{"encoder_arch": "vit", "horizontal_flip": false, "encoder_layers": 8, "momentum": 0.95, "grad_clip": 1.0, "weight_decay": 0.4}
Rows from block 7 of the encoder, named by matrix and row number. Rows with one number belong to one neuron. Each number is 500 + 50 x the weight over its row's rms, rounded and kept within 0 to 999. All counts start at 0. Numbers have three digits each.
# fc1: MLP up (encoder.blocks.7.mlp.fc1.weight, 384x192), inputs 0-191
# fc2: MLP down (encoder.blocks.7.mlp.fc2.weight, 192x384, transposed), outputs 0-191
fc1.137:557490489498597471471480510434549494496550529505531538511511578536467427622470503529462484389484479493492495509532585507596501462464464502400448515419555568485526478588461519453529466491505434501570482486541548539490467491472543492451496505529432490491453614386473513533403503444566521480471577446489468472449519558482457485459596514554488395480541490523405429487413555390499510507522567465537488519448338521512510558509518393483483544455512480552578465526518540519519521496477442473466537598555519515511487451432548508631495557439542480466522546374629512506575584472445532521
fc2.137:468514499607553566511486520388499566549547546561532498514431483429530520460501515506432483514463512524512463516468436462597399552534504494419442533452566491533508547457575548589461563602431521587500469455461546488505551458541496453565586482464473560532435508550535536637653491477438544545543453495535468447525514480456510503446482471504433585458531483487501508536502446435503481526460441478402543528544577411465392526523532434487517405537397508467517539446478547494440561413554587536509548447531486519482385572583529519462443495517425497419530448497447464434526489476541508532
fc1.139:468494528548557478538528552568527456466530504494524502508425529461483466433442490530477561432443349557547441458485607549509503406421539598393515513499583444470447516476418649421494454501475479582513480434539485542490418433533533497552480500522498444561542528533355473471461527549545627467498568491547501406455530546486498490558537486481532523530566547611455465546428478482501502516445496567546477547471435556507577459480478470575475527524528543547522432512484527533447519532484458438418514492558435484520432382523519544557451497457572511408508500594429480506559521513556525515
fc2.139:549502520414420540477453435474510462457659606491532489589498535482499493490472454465518480536506492415481518427500508423475425606541512457488450563457502516488569498530461438524531489497506516488474472546517513506517507501450556492467496466415499458493461444480556494495611588467510395429493507487487391477503448463551563536503582480533577411502490509536496546577594486519532472559566494514455530483561602462537446525603446529467498487551395480524529594581421498459474537418501476348567519553565514452482545516490614474565578432490485512384559517503491414556535467470460478454
fc1.140:542443483515500506525517517541489450452522450522437470443468486456489396519452559493542484488422515461461590490517456575545520381450555423433604530438513446496601486589473394530501400543537560429539523518530431352511478483486483583575388510595489463392469532473500412486416425520530503510528502482551579478470516551514485457550531465537525508548501555441432473492463551539514581408486583585516516537426484473449528535511512394509516523478576500436483522516540630571549427535471474466534422483540528550492562465471495456524524478475468522505642518467544537479538468528509497546
fc2.140:440527550420466516563439524506470523497566460457556543476532457600490520528484514540595502531567529574452537461484506571535570469591403551535422481533378608476514473492501610478531526561482394509479420470455541596513556496551535445408587485419582473567531518474426449561474579502547541450466495512432472505517466494453510575559483507518459469592571528489551543454515439450419500534487479375478483475516446492500501522446506512477467483504550455471440398450512518497454608466488530575436544553472486553569477453453453551482489552497604456459406482527454468495476587462391514500
fc1.141:551528496450477506588501525467527608467563510578534553564552494498481529451487503507484459466484508489551541450511578575453533418477592608431505585487536458535461487417412553485470366467497459467474527409430407485451497435485515453462513488489433509499481436479535507540527452483511410525533514497578386562498500520538489537429473486456456441541481473588475441456447519550603526517505462574489624527413579501431435534468508498491517459485491594500473485460483529592472481378587410506608458464503563510577545561495458457604494555507541460503497482439510520512477587535540465595
fc2.141:548470467534537442461637504443528431560362494503526404472462398515510487493446525490499478557557492510509473526496436445523452515542474444489451451436429477460582533447483569477611543520524648488438450491477516512522503531477531546556542443486602536588498519496542576498393576513464517495511502500456623563525499493498474560397538469551412565373449510479548564496585570486461500519486435521487473454455512517489460451479514526472522526459533523554498521579474505484476414577463546568431509570525448466535530433543468548417594558426478437579569502464530538522497504412473534438
fc1.142:377504456498545567527472495473512514473514472430560416491502544530519434558469518482475621539481566428480436477528505511511583449534537502528453486508513491488545467572579499544398452444501410538526403434531526430489567534471544559517447602498411524321502544453504479517502522422492559494471491529478541503606481476470575515584523509509554489545498512507602513454479467523527520558370514565525554495491499391507437520421556497446466454513456492639474551361435514512572503555499480476515559444417502515536500529433498510460543509497443449509462570455474489573413492509480476590
fc2.142:478506488564516479554460408542509485482482528481537595451460469474455445523453530465518422459496485492474480577514406552440522568514375455506456497478445546551518558535457524506547421482503495431510492507424548485566521445486378440476605498548578483478509532489531529525513449523523439534522521554491585456471516583559393526564426524515509481551452509526448530480575472559374513511487402493523466537490476525518606447533457449559544464416491497516489537529540528430543538494457499577537551601485562427418578454461609441477432611507464441547362509477528461482545496546557496626
fc1.143:555514504494541479526552479519470587474541430456459518464524507403447559386386492463555388533524564419554500497511487557498470433426496608475526485510546438506417536489614475520421566525509535503506601529541497474563513482484525497509560534497500519461519525459572559488500472521557435540511514476548516470513443479417465527358524529416505415494511480467458536377531504498610502449483565500480553564529498489475494444529453562509559550417446528476418501499416503507519557479441621502580507500472494532551536421504463580428436642462494501433500530443373491519503496528480557586
fc2.143:418512524482492539410478474525466401554448567515520511495492428520588427574521481497450514495477503540530484473378553501505513568555495465508489550432438549449523499452457504554534418517543535523533518533470389538516428549470557463480513492476586509532431479475573481566429520510506452491480470502455454556428573588518491500533498437472465586488447467498563518503513483434467449546526471560505505425452467561551469488468601437572461438526511477433483488557599466557453563659605510641465523547498457493489528448535585448560527377537539536502411536519546563547515484444492369444
fc1.144:547435459460546458590470509604577488525556414524588472429414467465538429448398484514519542476463416543527515386517446482389528511476620477490498486455603480494541507571503550424536422582511488596498428558553523516520456493472505522426425567491470414438497545523476503511508572536451486553548562488455444494430495577433543455552504508497541488530499542612401501600502521517583486467578504534467551441419498556495479505572439515524527504495477576548466499541501483523492588568415489394451475496454478443486475465445446549508512544529498538410467459499585452513540472480462594512
fc2.144:542533513457453481458502557513455469471533528484509513522446381530509516542502483411435469491511466460524454465410422403503500514484415538471459507465419575576524434510350544442449478559463500510510515517458532563492510551530490528587530479513516522507549453410485523618621586514508492381466419504528490534476477488537514520485556525490543597411534572540507486515456561465470463578487419499584432596462549471547566545531415491422471462589516474481466569450535666478541531456463563574501538501532471444547440570561495520526528458437541513539548521506380437539470549479490497470
fc1.145:507565537491528533476538531539504560485505535600541583527524508436467530451456538517393529554606479520540564560602521536568505555415438529481541440553509481488559578471491528397406525483492479565547391529492501520461447449433581521451468498497510497526557587487607457432509469538409479456486436525587575373535486461532573354504427520523446519594503450561449476502455503433434561592439510421454462500492445462534535502556476439530571413475487501488477540420596554536438473449517458508426460528468595466477521452544494456463486499504495521438475470475459505487575467555494512464
fc2.145:489545518539464512525497590451430438512392505542430501529472487470520526644499494444556555560464597521441515435385523531508430546527513419514465576504519447402507485575591506489597538423486505492560526528501440403534544439532465547537427517588492459528485562545460491470452432452524458552491573495468496535510432522519498581482492482489535398532473470476549436480481472586533481508566483578459556390543457622461510477513511630513488455507553525573455474520465414458518489440557514492451466525476491444587604417552499491541472519501438510509499499397598466499547566454498424492
fc1.146:507466407483586490540577499518596547464595559520411524467501490504447391454436459483526437516515483425493554435566582550526382406511455456437475481619573489476452437501547547455534566556465538541528482598600506509578554481517493478435517486442535495546408440481517493493515469484527534473498551439552517465472537504449552525534514470437519521575491369437513536466474460504454463529491494504584530490472470472419471541439521547480609532543509405547525500573550495517420470503456464362559509592432514443480503588563519446459473480403477579467570465448500524478555505468513448543
fc2.146:489584492514561511481433528525514555552539557492527484495456514502507571477528435507543544474497502561405491500527537500534487531463579535559520512523411548493526552439438505529442486441571349547539536542465498547552427453555528429524575550463464559507454442553483414381519479489465435531487456493480493460427519514517502488407426409442533536501462524511507402486506511434537461483533445462471537630521437526511422549497537454551488466496454582425510480442552465490491525568426557528503484498548570437565655469464603481464424512538461412526454503546435418576428549606508566586
fc1.147:463548444438585533469563573630494498521532488455468504541456505454493599498540538527523513448502452550473500507409533510482508580585575526523522545531472432546514518551477435528432467445623477463553524514416537480429470480588502472468377550521491427485449520528575563476538462506533582531622477461463418474495478528507564548433454472549498483502409429455492501481502472458481422569513494549465416494469520530504467538556486407491509643576443523448447433428459524480439446519567565430509520450522535517477439561432500572565399519562566506556489487475447558479490404506478401551
fc2.147:440530510632461481577422445413501557618445517573528448517471546491545470508459376418464432461535538374504521595468515525491510437445513479420576463498450513470503510483481565433568527590451438498470505546609501513518565491366533513526529535562559463418421501482483527525492601545493470531551515484502492502475522537502566445520585553528525484518476444492492467542406503476494470475484541423519481530485504419453576489535534601527486491510460488460491541465479498417438537428540465444556512583407517483475566475515492397545571479446461543559497462632556555505526539430499573467
fc1.148:509466455478512502557525560502554560478563474477446488545432533508429495511548513542401506473524514468477600499511539611512497404475489437447592491571544540453511449496450424452489516500456531589520414515571536489604478474498426498444539597491457507597551477522551481527421522534521472488435439489516485601524509470410497421462452386556525535503452447461458470534543495570498595478479666578494404518487470454542524408517497546393455494507489520526454525525518569444577365518493468549493531430451438559448431494561514430468454537565532470563534490564531540538492502532535407522
fc2.148:577468480479469575427484537496441464517444495496544532448475438479540542453474536494395508516455524505486515546519393485561502568427493463476504427493472420521535542522479474419498588415590468503594547445446601423463442513525528479588520536476583467455515535589488495501524433587546561522514432526449523506517517345548465579566539581525442522474478568540594539547481517521461531502500457651500589519475405542449513494490501399438547443434501579489492475544491512464526495576533531448496517558449507460477510340405514535523492502485461485575530532585475478452479412468503487516
fc1.149:473523478503505506594463551513491537452489493562503514498463404577402536462516540422456552427566486486571559513492521550546496475537437512410482519549557519610561499377472432552394475508463539410465545528430528515466464546378462474461606541439484581461494544547518497532516534490471464458514508477490498485541447448572474492457558548455461502485528599450509489570504546448384513523524521518523497510534563448442593467481528661506361558448499435438478500499518553540601480432646558372493428548462493514507496532492476501506478539449501513528498451449468456489525466522448546474
fc2.149:482502501471570452479526530481477392502494475474616481561470491472498524565530490647595497518484494593509544532544462384482538573450531446560427565522514513425527438562636594492530484487527453554475449557491551534585509501554456519519431600495505481460529395472487556454588517487444532468550402536491484521475609510449459508450395400504501410522522446523539560430524455611519532434510516407532513435470432465524477482436494462472524486403499519489442424504428441448491463546494390578491493433573473486500495502529503533452495507594481537519555492495582482489496566478463508483
fc1.150:588483438519542630596510575556496492483465520520427431427452536575480505550489519526483488497567454470521519493539430523561442448602549563533470498557453487454602537564541494477488494495485471576533501462484479510463502410494488567417457421521466570515548438464426492469558482571452389440542457462458520423501562511411493514489632514551591396537416545532525547506512591476484513443470626421469492441502428453484433444531459496371584510522528519579497525526432475536554471478451514486595481519474528503513530449563561509480516445489464484538455428484576502436424490518552548533
fc2.150:461502474549482474442484473501552498559589585508613528545373453485587499427467527431475493492426524450478462494414541606479495541472576473459553554478473455508414685472482499531531469455518488581566603478469474462510448499474527540593461547508473497575473500541493468489483594449500528584480464485477480496529547490499453538464503478483496604555447555495479518436543401466484461595535488526545542616512565471586548416502386546451413500501494538443481467397502491466510541512508495540497487381499478448491420561453524505438444466483518491462452592550424492574563453533515534520
fc1.151:517450504420451428510482564550552439583497485511558536501556427533496480496400547603567418477443468520512513565554571567521576560461540523402456515483596442516520502444534484510546472522460589464504468504538472400405500408467558428474514523514542449493407554528443506541391509470472513461594614525530506495529542425438456487502453497391414437469591446468496495515435569499568477457476504581464577480500464526527462595475529472498551537465568514475433500587498468574503510551497502465511519553586440570514485457524476480537545452589541448547561457464531549520475551447534368526
fc2.151:416538465517567471533488433566467488488498522391435502448547409544499475547542535483410494561588593563518589435460523479539493557543458496554386577465408462537507446500463419499389470477484449518456526515494430452513437585503562568534507458492492490471451572461556449587566500521563482494513390505538455608515526605536536468446534509506471447538494568472519495426568519541517551554493570475436468511448554496548500480521507514476375472498455348497468515498535559497554452518487550579461476514500373494540512414558535492479555479480513433496464473518506557463617523580450468542
fc1.152:459531487432494468484576457563516518511498601500421498488543448518508519540567527520467586468545495584486535439583519540452549452484568525510489496345573431543583552468475484526446436508407502353524499523523544488507571532432550458525550561532597497477555527469470511474528415508518439552553458459487484527468482490501528547389587512547524506555376475513487464518443437532514442514362438488472549526522497511529492568493539482519435523559598605528453604501450513448482465503508463458437462610558477488515490472462407549549505446463529427547558520450442560455426448563535446442
fc2.152:477430523559599496533466471435492511453504482441503474572447533465571462530502595413470502458501518386567520512478392400548512520601407584530503533572495462425507535491557525511581441541539554507530460570482548557527391564526550482488537502460417448456471484509505504535392468503489431483456560557496544475514545592441483544587421454526528425464507536396451476494512515552515506548577609461584547432464532493497486521383377474497581548436555463478505460482473504511566467517473516481500561394443496420485491466616555508475485495502487494494490516445488456581518594562485524515
fc1.154:479548476422500601493559553520510456446464491581484528558469436519544502512590582441493539551566456536466475484488441440536481561612491485425518500507521449531544574517562436579465454472553559421588540474449491491412516558439520476485465447557505575509468577581564530510487502511464520570406456469391502428626455478473495534509481526522384521475451499552449542472433493485514432554503450503481581534616472522447448472568456435483390553575426466473465448459550554596542530463537487413396552475430496476556452499484453511551463537454534514587482478426469476497477456547440455538
fc2.154:503510531506498455501441502468442466498547478501564529531483433527507540510459460618593465430449519542476527456529442555466608499462515548528513614476586573496501492400487517504539488570486504508404437508494434499600551500550531526416524473401532454447485438492511522461526441416552484467545409480544480544360551549547631509510452462516490438456580549509553486518503477517490461470477591457463496492425489467550511436417513558572551521484493398519435510463409560430510550403491407542600454523492450507444570449445574541570512502534474495573552500565523504469542418496556542413
fc1.155:518546551508501544461456535454443519526480427484445600514573540554436494477463549446444409380537498464444471508520494502447506528490496478530522506497588603435514530463570473526512439438469523504490643521469503489452537466497568551524418504579386490554485494502478473445448503503496543536475579461466461434470513434597460450452479569624510540433510579446518453581515449489499469494531517541495527496582494524531469522591596504438523426509546452431559476487454527494535447453562467516578564480541490575473589538512595505525404531411495511421549573361501485410545552537406493465
fc2.155:488463556603500462451471451547516556542563459483483553570413462506523505587516521589515517530512483584572457538497351446498441515443457579455381530487488469543509541486392502479410434597475572496478547516436496525585481486523544482529440462491483511570535548489526554561532473559492504537508390502555518447497400549560420536490537488481456476536551459514474498498579482445410492460548459470468497509544423567526569494474388446509453513514475516508516497542560395538438533386443514516556478493575457463525420463470558553515555464570543483531387484579562449525544488400553452565